From a checkpoint of a small audio embedding model.
Data: trained on two synthetic voices taking turns or overlapping, over music, noise or silence, 26041 training examples, 56.5 epochs.
Rows from block 2 of a small audio embedding model, named by matrix and row number. Rows with one number belong to one neuron. Each number is 50 + 15 x the weight over its row's rms, rounded and kept within 0 to 99. All counts start at 0.
After each neuron's rows are labels from the 100 clips, of 14976, where the neuron reaches its highest value: "top examples" is what is common among them; "loudest band" is the band of the loudest frequency at the time of the peak. Only what is clearly more common there than usual is listed. The data: two synthetic voices taking turns or overlapping, over music, noise or silence.
# fc1: second MLP up (model.blocks.2.mlp.fc1.weight, 2304x384), inputs 0-127
# fc2: second MLP down (model.blocks.2.mlp.fc2.weight, 384x2304, transposed), outputs 0-127

fc1.532:36 28 39 50 50 50 50 57 50 50 50 55 50 60 54 47 46 53 49 41 37 50 50 50 48 50 38 51 32 74 49 12 42 41 99 57 50 61 50 99 50 50 50 50 39 50 50 51 50 50 50 50 50 50 51 50 49 50 58 50 71 51 51 52 50 63 47 54 49 49 50 50 51 59 57 46 56 51 51 96 50 51 34 50 57 29 64 99 49 43 29 50 39 61 42 50 50 50 50 50 50 50 51 51 54 50 41 62 50 51 46 50 62 50 48 50 50 50 66 39 42 50 27 50 50 50 78 50
fc2.532:50 50 50 50 50 50 50 50 50 50 50 53 36 50 50 50 50 50 50 50 50 50 50 50 50 50 50 50 50 50 50 49 50 50 61 50 50 50 50 57 50 50 51 50 50 50 50 50 70 99 50 50 50 50 49 50 50 50 47 50 50 50 50 50 50 49 50 50 50 50 50 50 50 50 50 50 50 50 50 50 50 50 50 50 50 51 50 50 50 47 50 50 50 50 50 50 51 50 50 50 50 50 50 50 50 50 50 50 50 50 51 50 50 50 50 50 50 50 44 49 50 50 50 50 50 50 50 17
top examples: thin (high-pass)
loudest band: 500 to 1000 Hz

fc1.257:35 66 50 47 27 81 55 56 50 49 59 49 52 99 53 61 39 51 51 50 99 68 55 44 54 47 44 39 40 59 35 50 50 41 56 88 55 44 51 35 53 50 35 34 54 50 38 50 58 50 50 59 50 48 50 44 52 52 82 50 76 86 31 46 47 51 48 37 58 47 50 51 66 47 50 27 73 46 51 49 56 49 47 58 48 46 56 42 48 50 50 48 50 37 15 60 51 72 50 50 50 47 60 94 62 48 54 47 50 48 45 54 50 51 49 49 51 43 42 49 54 51 31 50 42 33 75 49
fc2.257:50 50 50 50 50 50 50 50 50 50 50 53 65 00 50 31 81 50 50 50 40 50 50 49 54 50 50 50 53 50 43 50 50 50 00 50 50 50 50 50 50 50 70 50 50 50 54 50 99 49 50 52 51 50 51 49 50 51 48 50 49 10 50 50 50 51 50 50 50 50 50 50 50 50 50 47 50 47 50 50 31 50 50 51 51 56 50 50 49 55 50 50 31 50 51 50 51 50 50 50 78 50 50 50 49 50 51 50 50 50 79 50 50 50 50 50 50 50 50 50 99 54 50 50 50 53 50 54
top examples: high voice; first voice: high voice
loudest band: 500 to 1000 Hz

fc1.691:57 50 55 50 50 47 50 50 50 50 50 50 50 50 50 31 50 66 50 50 46 50 50 50 50 50 50 50 50 50 50 50 50 50 50 50 50 43 50 59 64 50 50 50 50 75 50 50 50 50 50 49 50 50 24 50 99 50 74 50 50 48 85 50 50 53 50 60 50 42 50 50 50 50 50 50 50 50 50 76 57 45 50 50 50 72 50 55 29 50 50 14 81 50 50 50 50 50 50 50 50 41 50 50 50 50 50 50 50 50 50 50 50 50 50 50 50 50 50 39 40 50 50 43 50 50 50 50
fc2.691:57 50 50 50 50 50 50 50 50 50 50 50 40 50 50 50 47 50 50 50 50 50 50 49 50 50 49 50 00 50 50 50 50 50 35 50 50 50 50 50 50 50 55 50 50 50 50 50 51 50 50 51 50 50 50 50 50 50 47 50 50 50 50 50 50 51 50 50 50 50 50 50 50 50 50 47 50 50 50 50 50 50 50 50 50 62 50 50 50 51 50 50 51 50 50 50 49 50 50 50 50 50 50 50 51 50 50 50 50 50 51 50 50 50 50 50 50 50 50 50 52 50 50 50 50 50 50 50
top examples: child-like voice; first voice: child-like voice
loudest band: 500 to 1000 Hz

fc1.240:50 00 50 50 50 50 50 50 50 50 50 50 52 50 78 50 47 50 50 50 50 50 50 50 27 50 50 50 50 50 50 00 50 50 51 50 50 50 50 50 50 50 50 50 50 50 50 50 50 51 50 50 68 50 00 50 50 50 50 50 50 50 50 50 50 50 50 59 50 50 52 50 50 50 50 50 50 57 50 99 50 50 50 50 50 50 50 50 50 50 50 50 50 50 50 50 50 00 50 50 50 50 50 50 99 50 50 50 50 73 50 55 50 50 50 50 50 50 50 50 50 50 50 50 50 50 50 43
fc2.240:01 50 50 50 50 50 50 50 50 50 50 50 00 50 50 80 99 50 50 50 49 50 50 50 50 50 50 50 00 50 54 50 50 50 99 50 50 50 50 50 50 50 29 50 50 50 50 50 50 50 50 51 50 50 50 45 50 50 51 50 50 50 50 50 50 50 50 49 50 49 50 50 50 50 50 57 50 50 50 50 55 50 50 50 50 50 50 47 50 51 49 50 69 50 50 50 55 50 50 50 50 50 50 50 50 50 52 50 50 50 50 50 50 50 50 50 50 50 45 50 44 50 50 50 50 50 50 54
top examples: child-like voice; first voice: child-like voice
loudest band: 500 to 1000 Hz

fc1.510:54 50 50 50 50 50 50 51 87 58 32 50 50 56 50 50 55 48 50 49 46 52 54 65 50 50 54 51 40 50 49 27 46 64 53 40 51 54 50 47 29 54 52 35 51 50 71 45 51 34 48 51 50 70 51 49 50 50 54 82 57 77 46 68 50 50 40 50 50 53 50 50 49 49 50 51 58 64 50 46 38 52 50 68 61 50 50 88 31 47 73 50 88 50 29 50 67 50 50 50 50 49 39 99 50 45 50 99 49 27 53 48 52 23 74 36 47 47 66 52 43 30 00 44 51 44 43 50
fc2.510:05 50 50 50 50 50 50 50 50 50 50 50 50 50 50 33 43 50 50 50 50 50 50 56 50 50 50 50 51 50 44 50 50 50 24 50 50 50 50 50 50 50 40 50 50 50 50 50 50 46 50 50 50 50 50 50 50 50 50 50 50 50 50 50 50 48 50 50 50 50 50 50 47 50 50 48 50 50 50 50 53 50 50 50 50 50 50 50 50 50 50 50 51 49 50 50 51 50 50 50 50 50 50 50 52 50 50 50 50 50 51 50 50 50 50 50 50 50 49 50 50 50 50 50 50 50 50 41
top examples: second voice: none; typing
loudest band: 500 to 1000 Hz

fc1.652:67 13 46 53 41 48 56 51 54 50 52 57 37 99 51 48 42 43 48 50 09 46 67 54 37 50 44 56 50 51 49 53 44 52 53 63 37 47 50 51 45 46 45 56 50 67 99 43 42 21 34 38 75 43 52 50 50 47 47 50 74 48 34 51 45 53 53 32 83 60 22 62 32 78 46 38 77 44 54 50 49 42 43 55 50 48 49 61 38 47 26 51 66 50 50 51 22 37 50 51 59 99 51 61 71 49 54 56 51 66 56 68 47 48 43 50 58 46 46 86 52 55 50 45 50 44 50 49
fc2.652:83 50 50 50 50 50 51 51 50 50 50 50 56 50 50 50 88 50 50 50 50 50 50 51 50 50 50 50 00 50 47 50 50 50 55 50 50 50 50 50 50 50 31 44 50 50 50 50 50 62 50 50 50 50 50 47 50 50 48 50 50 49 45 50 50 37 50 50 50 50 50 50 50 50 50 51 50 46 50 50 50 50 50 50 50 49 50 50 50 59 50 50 50 64 50 50 50 49 50 50 50 50 45 50 57 50 57 50 50 50 49 50 50 50 50 50 50 50 52 50 69 50 50 50 27 50 50 50
top examples: thin (high-pass); second voice: none
loudest band: 4000 to 8000 Hz

fc1.636:50 50 47 49 63 50 50 37 47 47 50 51 47 68 47 50 51 50 50 34 45 61 50 56 51 50 50 94 52 50 50 48 50 50 99 50 50 50 50 42 52 99 55 50 75 44 50 50 61 50 41 49 50 56 50 54 10 50 53 50 50 50 38 50 50 51 50 55 46 58 99 50 53 50 10 34 50 51 99 76 50 17 50 33 74 66 50 62 50 44 51 49 64 50 62 50 49 43 47 50 30 50 35 62 48 50 50 61 50 50 50 30 48 50 50 37 50 72 50 50 84 33 46 50 49 53 32 50
fc2.636:30 50 50 50 50 50 50 50 50 50 50 50 50 50 50 50 50 50 50 50 50 50 50 50 50 50 50 50 50 50 55 50 50 50 46 50 50 50 50 50 50 50 50 50 50 50 50 50 50 43 50 50 50 50 50 50 50 50 48 50 50 50 50 50 50 50 50 50 50 50 51 50 50 50 50 50 50 50 50 50 50 50 50 50 50 50 50 50 50 50 50 50 51 50 50 50 62 50 50 50 50 50 50 50 50 50 50 50 50 50 50 50 50 50 50 50 50 50 50 50 51 50 50 50 50 50 50 50
top examples: music
loudest band: 250 to 500 Hz

fc1.474:50 49 41 50 57 49 50 55 50 53 61 53 51 48 50 50 57 67 35 42 50 49 50 47 50 48 42 52 23 45 52 49 54 54 34 53 50 51 51 49 50 49 23 00 66 50 28 61 45 57 50 54 68 51 51 54 50 52 49 49 50 51 45 55 47 51 76 49 50 42 60 88 62 51 47 57 51 16 51 61 50 35 44 49 30 63 56 47 99 48 46 43 47 43 47 50 00 51 51 50 50 51 69 44 32 12 57 48 50 50 47 50 50 50 51 48 50 28 99 46 53 78 19 50 52 51 50 38
fc2.474:44 53 50 50 50 50 50 50 50 50 50 52 50 50 50 95 49 50 50 49 50 50 50 51 50 50 50 50 49 50 20 50 50 50 15 50 50 50 50 56 50 50 99 49 50 50 50 50 50 00 50 50 50 50 55 51 50 50 90 50 50 49 51 50 50 51 50 50 50 50 50 50 50 50 50 43 50 50 50 50 52 50 50 50 50 39 50 50 50 46 49 50 50 54 50 50 08 50 50 50 50 50 50 50 45 50 50 50 50 50 32 50 50 50 50 50 52 50 00 50 50 50 50 50 50 50 50 58
top examples: high voice; first voice: high voice
loudest band: 500 to 1000 Hz

fc1.740:49 50 41 50 50 65 85 41 50 50 49 50 51 50 50 47 62 50 50 59 35 33 51 29 51 50 49 44 46 63 22 50 51 69 58 29 52 50 50 26 00 52 56 53 48 50 48 50 50 50 51 50 35 50 41 50 50 52 20 60 54 50 50 50 49 22 51 52 50 47 28 52 56 36 50 66 41 87 50 45 50 57 23 18 64 93 55 50 47 51 75 50 49 30 61 50 52 50 97 50 53 50 50 50 50 50 50 07 46 49 23 51 64 91 73 50 50 68 67 66 56 35 43 44 34 99 50 70
fc2.740:49 50 50 50 50 50 50 50 50 50 50 50 52 50 50 58 48 50 50 50 50 50 50 50 50 50 50 50 61 50 51 50 50 50 46 50 50 50 50 50 50 50 29 50 50 50 50 50 50 51 50 50 50 50 50 50 50 50 50 50 50 50 50 50 50 50 50 50 50 50 50 50 50 50 50 99 50 50 50 50 50 50 50 50 50 51 50 54 50 52 50 50 50 50 50 50 49 50 50 50 50 50 50 50 49 50 50 50 50 50 50 50 50 50 50 50 50 50 50 48 23 50 50 50 50 50 50 50
top examples: child-like voice; first voice: child-like voice
loudest band: 4000 to 8000 Hz

fc1.252:50 47 99 35 50 50 26 00 50 50 53 45 40 50 33 53 37 50 50 50 50 58 49 50 50 54 29 49 50 50 50 50 14 51 50 45 50 49 50 49 43 24 55 51 55 50 44 47 72 50 47 50 50 50 50 57 60 50 50 50 41 78 50 53 67 49 50 51 51 27 49 42 50 50 49 50 16 50 60 44 71 50 50 50 49 50 34 67 50 41 54 50 50 50 71 50 55 85 50 50 49 26 49 50 52 50 65 50 50 50 06 50 50 56 99 82 50 47 50 51 50 57 49 50 49 47 50 50
fc2.252:48 50 50 50 50 50 50 50 50 50 50 50 52 50 50 50 50 50 50 50 50 50 50 50 50 50 50 50 18 50 50 50 50 50 50 50 50 50 50 99 50 50 50 50 50 50 50 50 50 38 50 50 50 50 50 50 50 50 50 50 50 50 50 50 50 50 50 50 50 50 50 50 50 50 50 50 50 50 50 50 50 50 50 50 50 50 50 50 50 56 50 50 50 49 50 50 50 50 50 50 50 50 50 50 50 50 50 50 50 50 50 50 50 50 50 50 50 50 58 50 50 50 50 50 50 50 50 50
top examples: background: none
loudest band: 2000 to 4000 Hz

fc1.50:50 49 50 50 50 50 50 99 50 50 50 99 62 50 50 50 50 50 50 50 44 50 95 68 50 36 50 50 50 50 50 50 50 50 49 50 49 50 50 32 50 50 50 50 50 50 50 50 50 51 48 51 39 50 50 49 50 50 35 50 50 60 50 49 12 24 50 50 54 50 44 57 54 50 50 43 50 50 50 50 50 99 51 50 50 99 50 50 47 50 50 57 50 50 50 50 50 49 50 51 50 50 51 50 50 50 50 50 50 50 51 50 55 50 50 50 50 50 99 50 82 50 24 50 50 50 50 61
fc2.50:53 50 50 50 50 50 50 50 50 50 50 50 50 50 50 50 50 50 50 50 50 50 50 43 50 50 50 50 50 50 50 50 50 50 50 50 50 50 50 50 50 50 50 50 50 50 50 50 50 50 50 51 50 50 50 50 50 50 49 50 50 50 50 50 50 50 50 50 50 50 50 50 50 50 50 43 50 50 50 50 50 50 50 50 50 00 50 50 50 48 50 50 33 50 50 50 33 50 50 50 50 50 50 50 50 50 50 50 50 50 50 50 50 50 50 50 50 50 46 50 54 50 99 50 50 50 50 51
top examples: high voice; first voice: high voice; background: none
loudest band: 4000 to 8000 Hz

fc1.529:50 50 43 71 50 50 63 05 50 50 48 47 50 50 46 50 50 02 60 50 99 50 60 46 51 50 50 50 50 49 50 50 48 50 64 57 50 50 50 48 45 46 50 50 50 51 80 58 82 00 50 50 50 50 44 78 36 50 50 50 17 51 50 50 50 51 50 45 31 50 51 51 52 50 58 50 49 56 57 50 49 50 81 48 50 40 50 49 48 47 51 50 42 51 29 50 50 51 50 50 50 52 51 52 42 31 50 74 57 43 47 50 50 65 49 50 50 31 45 30 50 69 50 48 03 61 53 55
fc2.529:54 50 50 50 50 50 50 50 50 50 50 48 54 50 50 50 50 50 50 50 61 50 50 53 50 50 50 50 50 50 50 50 49 50 56 50 50 50 50 50 50 50 00 50 50 50 50 50 51 29 50 50 50 50 50 50 50 50 50 50 50 50 50 50 50 47 50 50 50 50 50 50 50 50 50 48 50 50 50 50 50 50 50 50 42 99 50 50 50 92 50 50 50 43 50 50 44 50 50 50 50 50 50 50 51 50 53 50 50 50 50 50 50 50 50 50 50 50 63 50 46 50 50 50 50 50 50 67
top examples: high voice; first voice: high voice
loudest band: 250 to 500 Hz

fc1.273:33 47 65 60 55 50 43 53 50 52 54 68 48 67 50 54 44 50 50 99 64 38 55 50 39 44 50 47 81 53 48 51 50 53 50 51 50 50 68 50 53 50 44 50 50 51 00 50 54 50 52 51 50 49 72 50 50 70 30 47 50 50 29 60 50 51 50 48 53 33 50 31 53 54 57 50 48 45 50 38 54 13 50 50 47 47 58 51 99 50 48 54 47 50 67 50 43 50 44 51 19 40 49 49 51 37 50 81 50 48 72 45 50 49 50 65 50 44 60 50 43 69 00 39 57 50 68 50
fc2.273:00 50 50 50 50 50 50 50 50 50 50 50 46 50 50 50 50 50 50 50 50 50 50 51 50 50 50 50 48 50 70 50 50 50 50 50 50 50 50 50 50 50 49 50 50 50 50 50 50 99 50 50 50 50 88 50 50 50 50 50 50 50 50 50 50 50 50 50 50 50 50 50 50 50 50 50 50 50 50 50 50 50 50 50 50 50 50 50 50 00 50 50 50 50 50 50 69 50 50 50 50 50 50 50 50 50 50 50 50 50 51 50 50 50 50 50 50 50 50 50 50 50 50 50 50 50 50 50
top examples: second voice: none
loudest band: 4000 to 8000 Hz

fc1.451:45 60 47 51 52 53 51 70 49 62 61 97 50 86 68 47 37 48 46 51 50 41 56 48 74 40 52 53 50 41 40 37 50 51 67 43 50 52 49 47 52 43 50 48 19 99 72 46 50 49 61 48 52 41 71 42 48 62 75 41 51 69 50 51 51 51 50 46 50 47 50 53 52 60 67 53 63 54 53 49 42 51 53 36 46 37 47 36 49 51 44 48 47 49 50 50 46 51 40 50 46 56 56 52 55 49 47 50 48 49 50 31 40 83 00 52 73 55 30 46 64 45 43 57 49 69 36 46
fc2.451:55 50 49 50 48 50 50 50 50 50 50 50 19 48 50 67 33 50 50 50 52 50 50 50 54 50 50 50 85 50 41 50 50 50 07 50 50 49 50 49 50 50 51 50 50 50 50 50 99 45 50 65 50 50 48 50 50 49 77 50 50 47 50 50 50 50 50 51 50 50 50 50 50 50 50 47 50 50 50 50 49 50 50 67 50 67 50 50 50 40 42 50 59 50 50 50 27 50 50 50 50 49 50 50 00 50 50 50 50 50 49 50 50 50 50 50 50 50 44 51 68 50 51 50 50 52 50 50
top examples: thin (high-pass)
loudest band: 2000 to 4000 Hz

fc1.545:21 50 53 51 50 50 50 53 47 50 75 50 47 50 50 50 50 50 52 50 50 50 50 50 52 50 50 56 41 40 51 55 50 64 50 50 50 50 26 24 53 50 50 50 49 50 50 50 50 50 89 50 61 47 45 55 47 50 51 50 50 95 47 50 62 54 50 62 64 50 50 30 50 50 39 50 51 33 50 53 50 50 42 54 50 49 50 41 47 50 50 16 99 53 50 50 30 99 47 50 48 64 07 51 36 51 50 42 35 42 58 50 41 50 95 98 49 50 50 50 49 49 72 16 37 50 52 50
fc2.545:50 50 50 50 50 50 50 50 50 50 50 50 50 49 50 50 50 50 50 50 50 50 50 50 50 50 50 50 52 50 50 50 50 50 53 50 50 50 50 50 50 50 50 50 50 50 50 50 50 50 50 50 50 50 50 50 50 50 52 50 50 50 50 50 50 50 50 50 50 50 50 50 50 50 50 47 50 50 50 50 50 50 50 50 50 49 50 50 50 51 50 50 50 50 50 50 76 50 50 50 50 50 50 50 51 50 51 50 50 50 50 50 50 50 50 50 50 50 53 50 49 50 50 50 50 50 50 50
top examples: music
loudest band: 1000 to 2000 Hz

fc1.590:52 50 50 49 50 60 50 50 50 50 50 50 50 22 50 32 50 49 99 30 50 50 50 50 50 50 54 50 50 50 50 50 58 48 50 50 50 62 50 50 50 50 50 50 50 39 51 50 63 49 46 45 50 50 35 50 50 50 58 50 50 50 50 50 50 49 50 51 50 50 50 47 50 53 50 35 50 50 50 50 50 64 50 50 50 50 50 50 45 46 50 20 53 52 50 99 55 50 82 50 50 50 51 50 50 50 44 50 50 50 50 50 50 50 50 99 55 50 50 53 61 50 50 50 56 75 50 50
fc2.590:27 50 50 50 54 50 49 50 50 50 50 50 55 48 50 50 49 50 50 50 50 50 49 50 50 50 50 50 00 50 71 50 50 50 36 50 50 50 50 50 50 49 45 53 50 50 50 50 46 50 50 50 50 50 50 52 50 50 99 50 50 49 50 50 50 50 50 49 50 50 56 50 50 50 50 58 54 50 50 50 49 46 50 50 50 20 50 50 50 60 50 55 50 50 50 51 70 50 50 50 49 48 50 50 50 50 47 50 50 50 48 50 50 50 50 50 50 50 49 50 46 50 52 50 50 51 50 50
top examples: background: none
loudest band: 4000 to 8000 Hz

fc1.662:50 50 50 50 42 40 00 54 50 50 48 34 41 50 50 53 61 50 50 56 47 53 53 52 35 50 21 50 47 47 39 34 49 51 37 59 53 63 50 57 51 50 41 54 50 50 45 45 50 41 74 21 67 47 28 51 35 60 44 55 50 37 62 51 45 56 50 64 47 29 48 48 46 49 70 57 58 50 50 65 66 50 50 58 47 48 50 50 58 51 43 52 51 51 50 50 53 47 53 39 47 25 50 50 23 61 99 93 49 50 49 53 50 72 50 50 92 07 46 51 49 55 50 50 30 43 40 51
fc2.662:27 50 50 50 51 50 50 50 50 50 50 49 58 50 50 50 57 50 50 50 62 50 50 50 50 50 50 50 58 50 41 50 50 50 99 50 50 50 50 50 50 50 27 48 50 50 50 50 99 54 50 50 52 50 50 51 50 50 53 50 50 50 50 50 50 51 49 67 50 50 50 50 50 50 50 46 50 50 50 50 51 50 50 54 50 00 50 50 50 50 50 50 38 50 50 50 49 50 50 50 48 50 50 50 65 50 49 50 50 50 72 50 50 50 50 50 49 50 99 50 45 50 50 50 50 50 50 49
top examples: high voice; first voice: high voice
loudest band: 2000 to 4000 Hz

fc1.236:44 70 52 44 48 65 73 43 50 51 62 48 99 50 50 51 52 50 50 51 32 52 49 39 50 59 99 57 54 43 45 72 61 36 50 27 52 39 50 70 46 50 63 53 51 50 30 49 48 51 50 50 48 60 45 77 37 34 55 43 50 99 62 52 35 50 43 47 50 52 56 25 63 49 50 53 51 49 50 55 51 54 46 37 80 25 51 53 46 35 07 51 40 46 48 58 50 38 44 42 44 44 50 11 27 50 51 47 50 50 40 50 15 50 49 50 49 74 22 49 37 48 57 47 43 70 58 50
fc2.236:47 50 50 50 50 50 50 52 50 50 50 50 00 50 50 15 68 50 50 50 60 50 50 50 50 50 50 50 48 50 40 50 50 50 94 50 50 50 50 50 50 50 42 44 50 50 50 50 79 50 50 52 50 49 49 50 50 50 47 50 50 51 50 50 50 48 50 48 50 50 50 50 50 50 50 49 50 50 50 50 45 50 50 50 50 17 50 46 18 58 50 50 27 62 50 50 51 50 50 50 50 59 50 50 48 50 32 50 50 50 49 50 50 51 50 50 50 50 96 50 56 50 49 50 50 50 50 50
top examples: high voice; first voice: high voice
loudest band: 500 to 1000 Hz

fc1.453:51 41 50 50 49 51 66 50 51 55 50 46 39 38 50 78 13 50 51 48 50 49 62 51 53 51 52 23 93 52 41 50 50 50 52 63 50 50 58 65 51 46 50 99 50 51 51 50 43 33 38 53 13 36 45 51 41 66 48 50 53 97 48 49 42 50 50 50 46 47 68 50 00 68 50 46 22 36 45 42 33 84 52 47 52 50 51 45 50 50 52 62 25 47 46 47 48 66 47 51 35 06 00 50 50 55 66 49 52 80 52 60 48 50 46 50 83 59 65 52 47 51 52 47 56 55 43 52
fc2.453:34 49 50 50 50 50 50 50 50 50 50 50 82 50 50 47 48 50 50 50 50 50 50 50 50 50 50 50 90 50 43 50 50 50 49 50 50 50 50 50 50 50 50 45 50 50 50 50 50 50 50 35 50 50 51 50 50 51 50 50 50 50 50 50 50 50 50 50 56 50 50 50 50 50 50 45 50 50 50 50 49 50 50 38 50 57 50 50 50 66 50 50 50 51 50 50 50 50 50 50 50 50 50 50 50 50 47 50 50 50 51 50 50 50 50 50 50 50 50 50 52 50 50 50 62 50 35 46
top examples: child-like voice; first voice: child-like voice
loudest band: 4000 to 8000 Hz

fc1.721:59 42 57 50 50 69 67 78 49 60 50 50 50 38 48 19 50 50 48 34 18 50 50 79 50 50 44 49 57 49 31 53 50 64 50 39 50 51 50 50 76 26 20 46 50 42 50 50 50 43 50 50 49 50 55 50 50 13 60 50 89 52 54 40 32 52 58 49 50 61 50 50 45 26 50 76 59 35 50 50 71 77 60 50 38 47 50 52 60 21 46 50 54 50 58 50 50 38 50 52 16 55 41 45 50 50 49 50 46 44 88 50 52 50 49 53 50 50 50 40 21 51 52 51 96 66 50 65
fc2.721:50 50 50 50 50 50 50 50 50 50 50 51 50 50 50 50 47 50 50 50 50 50 50 62 50 50 50 50 49 50 48 50 50 50 50 50 50 50 50 50 50 50 74 50 50 50 50 50 50 50 50 50 49 50 50 41 50 50 45 50 50 50 50 50 50 50 50 50 50 50 50 50 50 50 50 52 50 50 50 50 50 50 50 50 50 99 50 50 50 14 50 50 50 54 50 50 51 50 50 50 50 50 50 50 51 50 50 50 50 50 48 50 50 50 50 50 50 50 47 50 49 50 50 51 50 50 50 53
top examples: child-like voice; first voice: child-like voice
loudest band: 250 to 500 Hz

fc1.205:51 57 50 50 50 50 44 50 50 50 50 50 49 58 50 20 46 50 50 00 49 50 50 50 50 50 50 50 50 50 50 51 58 50 50 50 50 50 50 50 50 50 50 50 50 50 50 50 50 50 50 50 54 50 50 50 50 52 50 50 50 50 50 50 50 50 50 50 50 50 50 81 50 50 50 50 50 49 50 50 50 63 50 50 50 50 50 50 49 56 50 50 50 50 71 50 49 50 50 50 50 50 50 50 50 50 67 50 50 50 52 50 50 50 50 50 50 50 50 50 50 50 50 50 50 00 62 99
fc2.205:41 50 50 50 50 50 50 50 50 50 50 50 50 50 50 49 39 50 50 50 50 50 50 50 50 50 50 50 50 50 61 50 50 50 45 50 50 50 50 50 50 50 68 50 50 50 50 50 50 50 50 50 50 50 50 50 50 50 50 50 50 50 50 50 50 50 50 50 50 50 50 51 50 50 50 50 50 50 50 50 50 50 50 50 50 50 50 50 50 50 50 50 50 50 50 50 48 50 50 50 50 50 50 50 55 50 50 50 50 50 49 50 50 50 50 50 50 50 51 50 48 50 41 50 50 50 50 50
top examples: music
loudest band: 4000 to 8000 Hz

fc1.111:64 45 52 50 45 50 45 50 59 48 38 70 55 48 50 99 40 47 50 50 48 50 47 49 35 38 50 50 46 50 92 51 27 64 51 60 64 52 60 43 67 40 38 58 48 48 49 37 50 55 50 68 49 43 37 50 25 49 47 49 50 50 50 51 23 86 51 51 15 53 58 39 47 51 44 76 58 22 34 39 46 47 50 40 94 39 38 59 64 49 24 51 44 50 59 21 53 47 48 50 50 51 42 49 72 57 86 50 49 51 50 50 50 51 47 45 49 51 49 71 52 33 50 37 50 00 46 54
fc2.111:99 50 50 50 50 50 50 50 50 50 50 50 45 50 50 51 48 50 50 50 41 50 50 49 50 50 50 50 42 50 25 50 50 50 52 50 50 50 50 50 50 50 68 49 50 50 50 50 50 74 50 50 50 50 45 50 50 50 50 50 50 50 50 50 50 50 50 50 50 50 50 50 50 50 50 50 50 50 50 50 51 50 50 50 50 50 50 50 50 86 50 50 51 49 50 50 54 50 50 50 50 50 50 50 50 50 21 50 50 50 59 50 50 50 50 50 50 50 53 50 62 50 51 50 50 50 50 50
top examples: background: none; first voice: low voice; thin (high-pass)
loudest band: 2000 to 4000 Hz; 4000 to 8000 Hz

fc1.108:50 61 50 99 50 50 50 50 55 50 50 50 32 50 50 54 50 50 50 51 50 50 50 34 50 50 50 50 50 50 50 50 57 50 67 50 50 50 50 50 50 50 50 72 50 50 54 50 61 50 50 71 50 82 50 50 50 15 50 50 40 50 50 50 50 50 60 50 50 50 50 50 50 50 46 50 52 59 50 50 42 50 50 50 50 50 50 56 50 25 50 50 50 50 50 48 56 46 21 50 50 50 50 50 50 50 50 50 50 50 50 50 50 50 50 53 50 50 86 49 50 50 00 50 50 63 50 50
fc2.108:44 50 50 50 50 50 50 50 50 50 50 50 00 50 50 50 50 50 50 50 50 50 50 50 50 50 50 50 49 50 50 50 50 50 51 50 50 50 50 50 50 50 49 50 50 50 50 50 50 50 50 51 50 50 50 50 50 50 23 50 50 50 50 50 50 50 50 50 50 50 50 50 50 50 50 47 47 50 50 50 50 50 50 50 50 52 50 50 50 26 50 50 50 50 50 50 71 50 50 50 50 50 50 50 49 50 50 50 50 50 51 50 50 50 50 50 50 50 51 50 99 50 50 50 50 50 50 49
top examples: music
loudest band: 250 to 500 Hz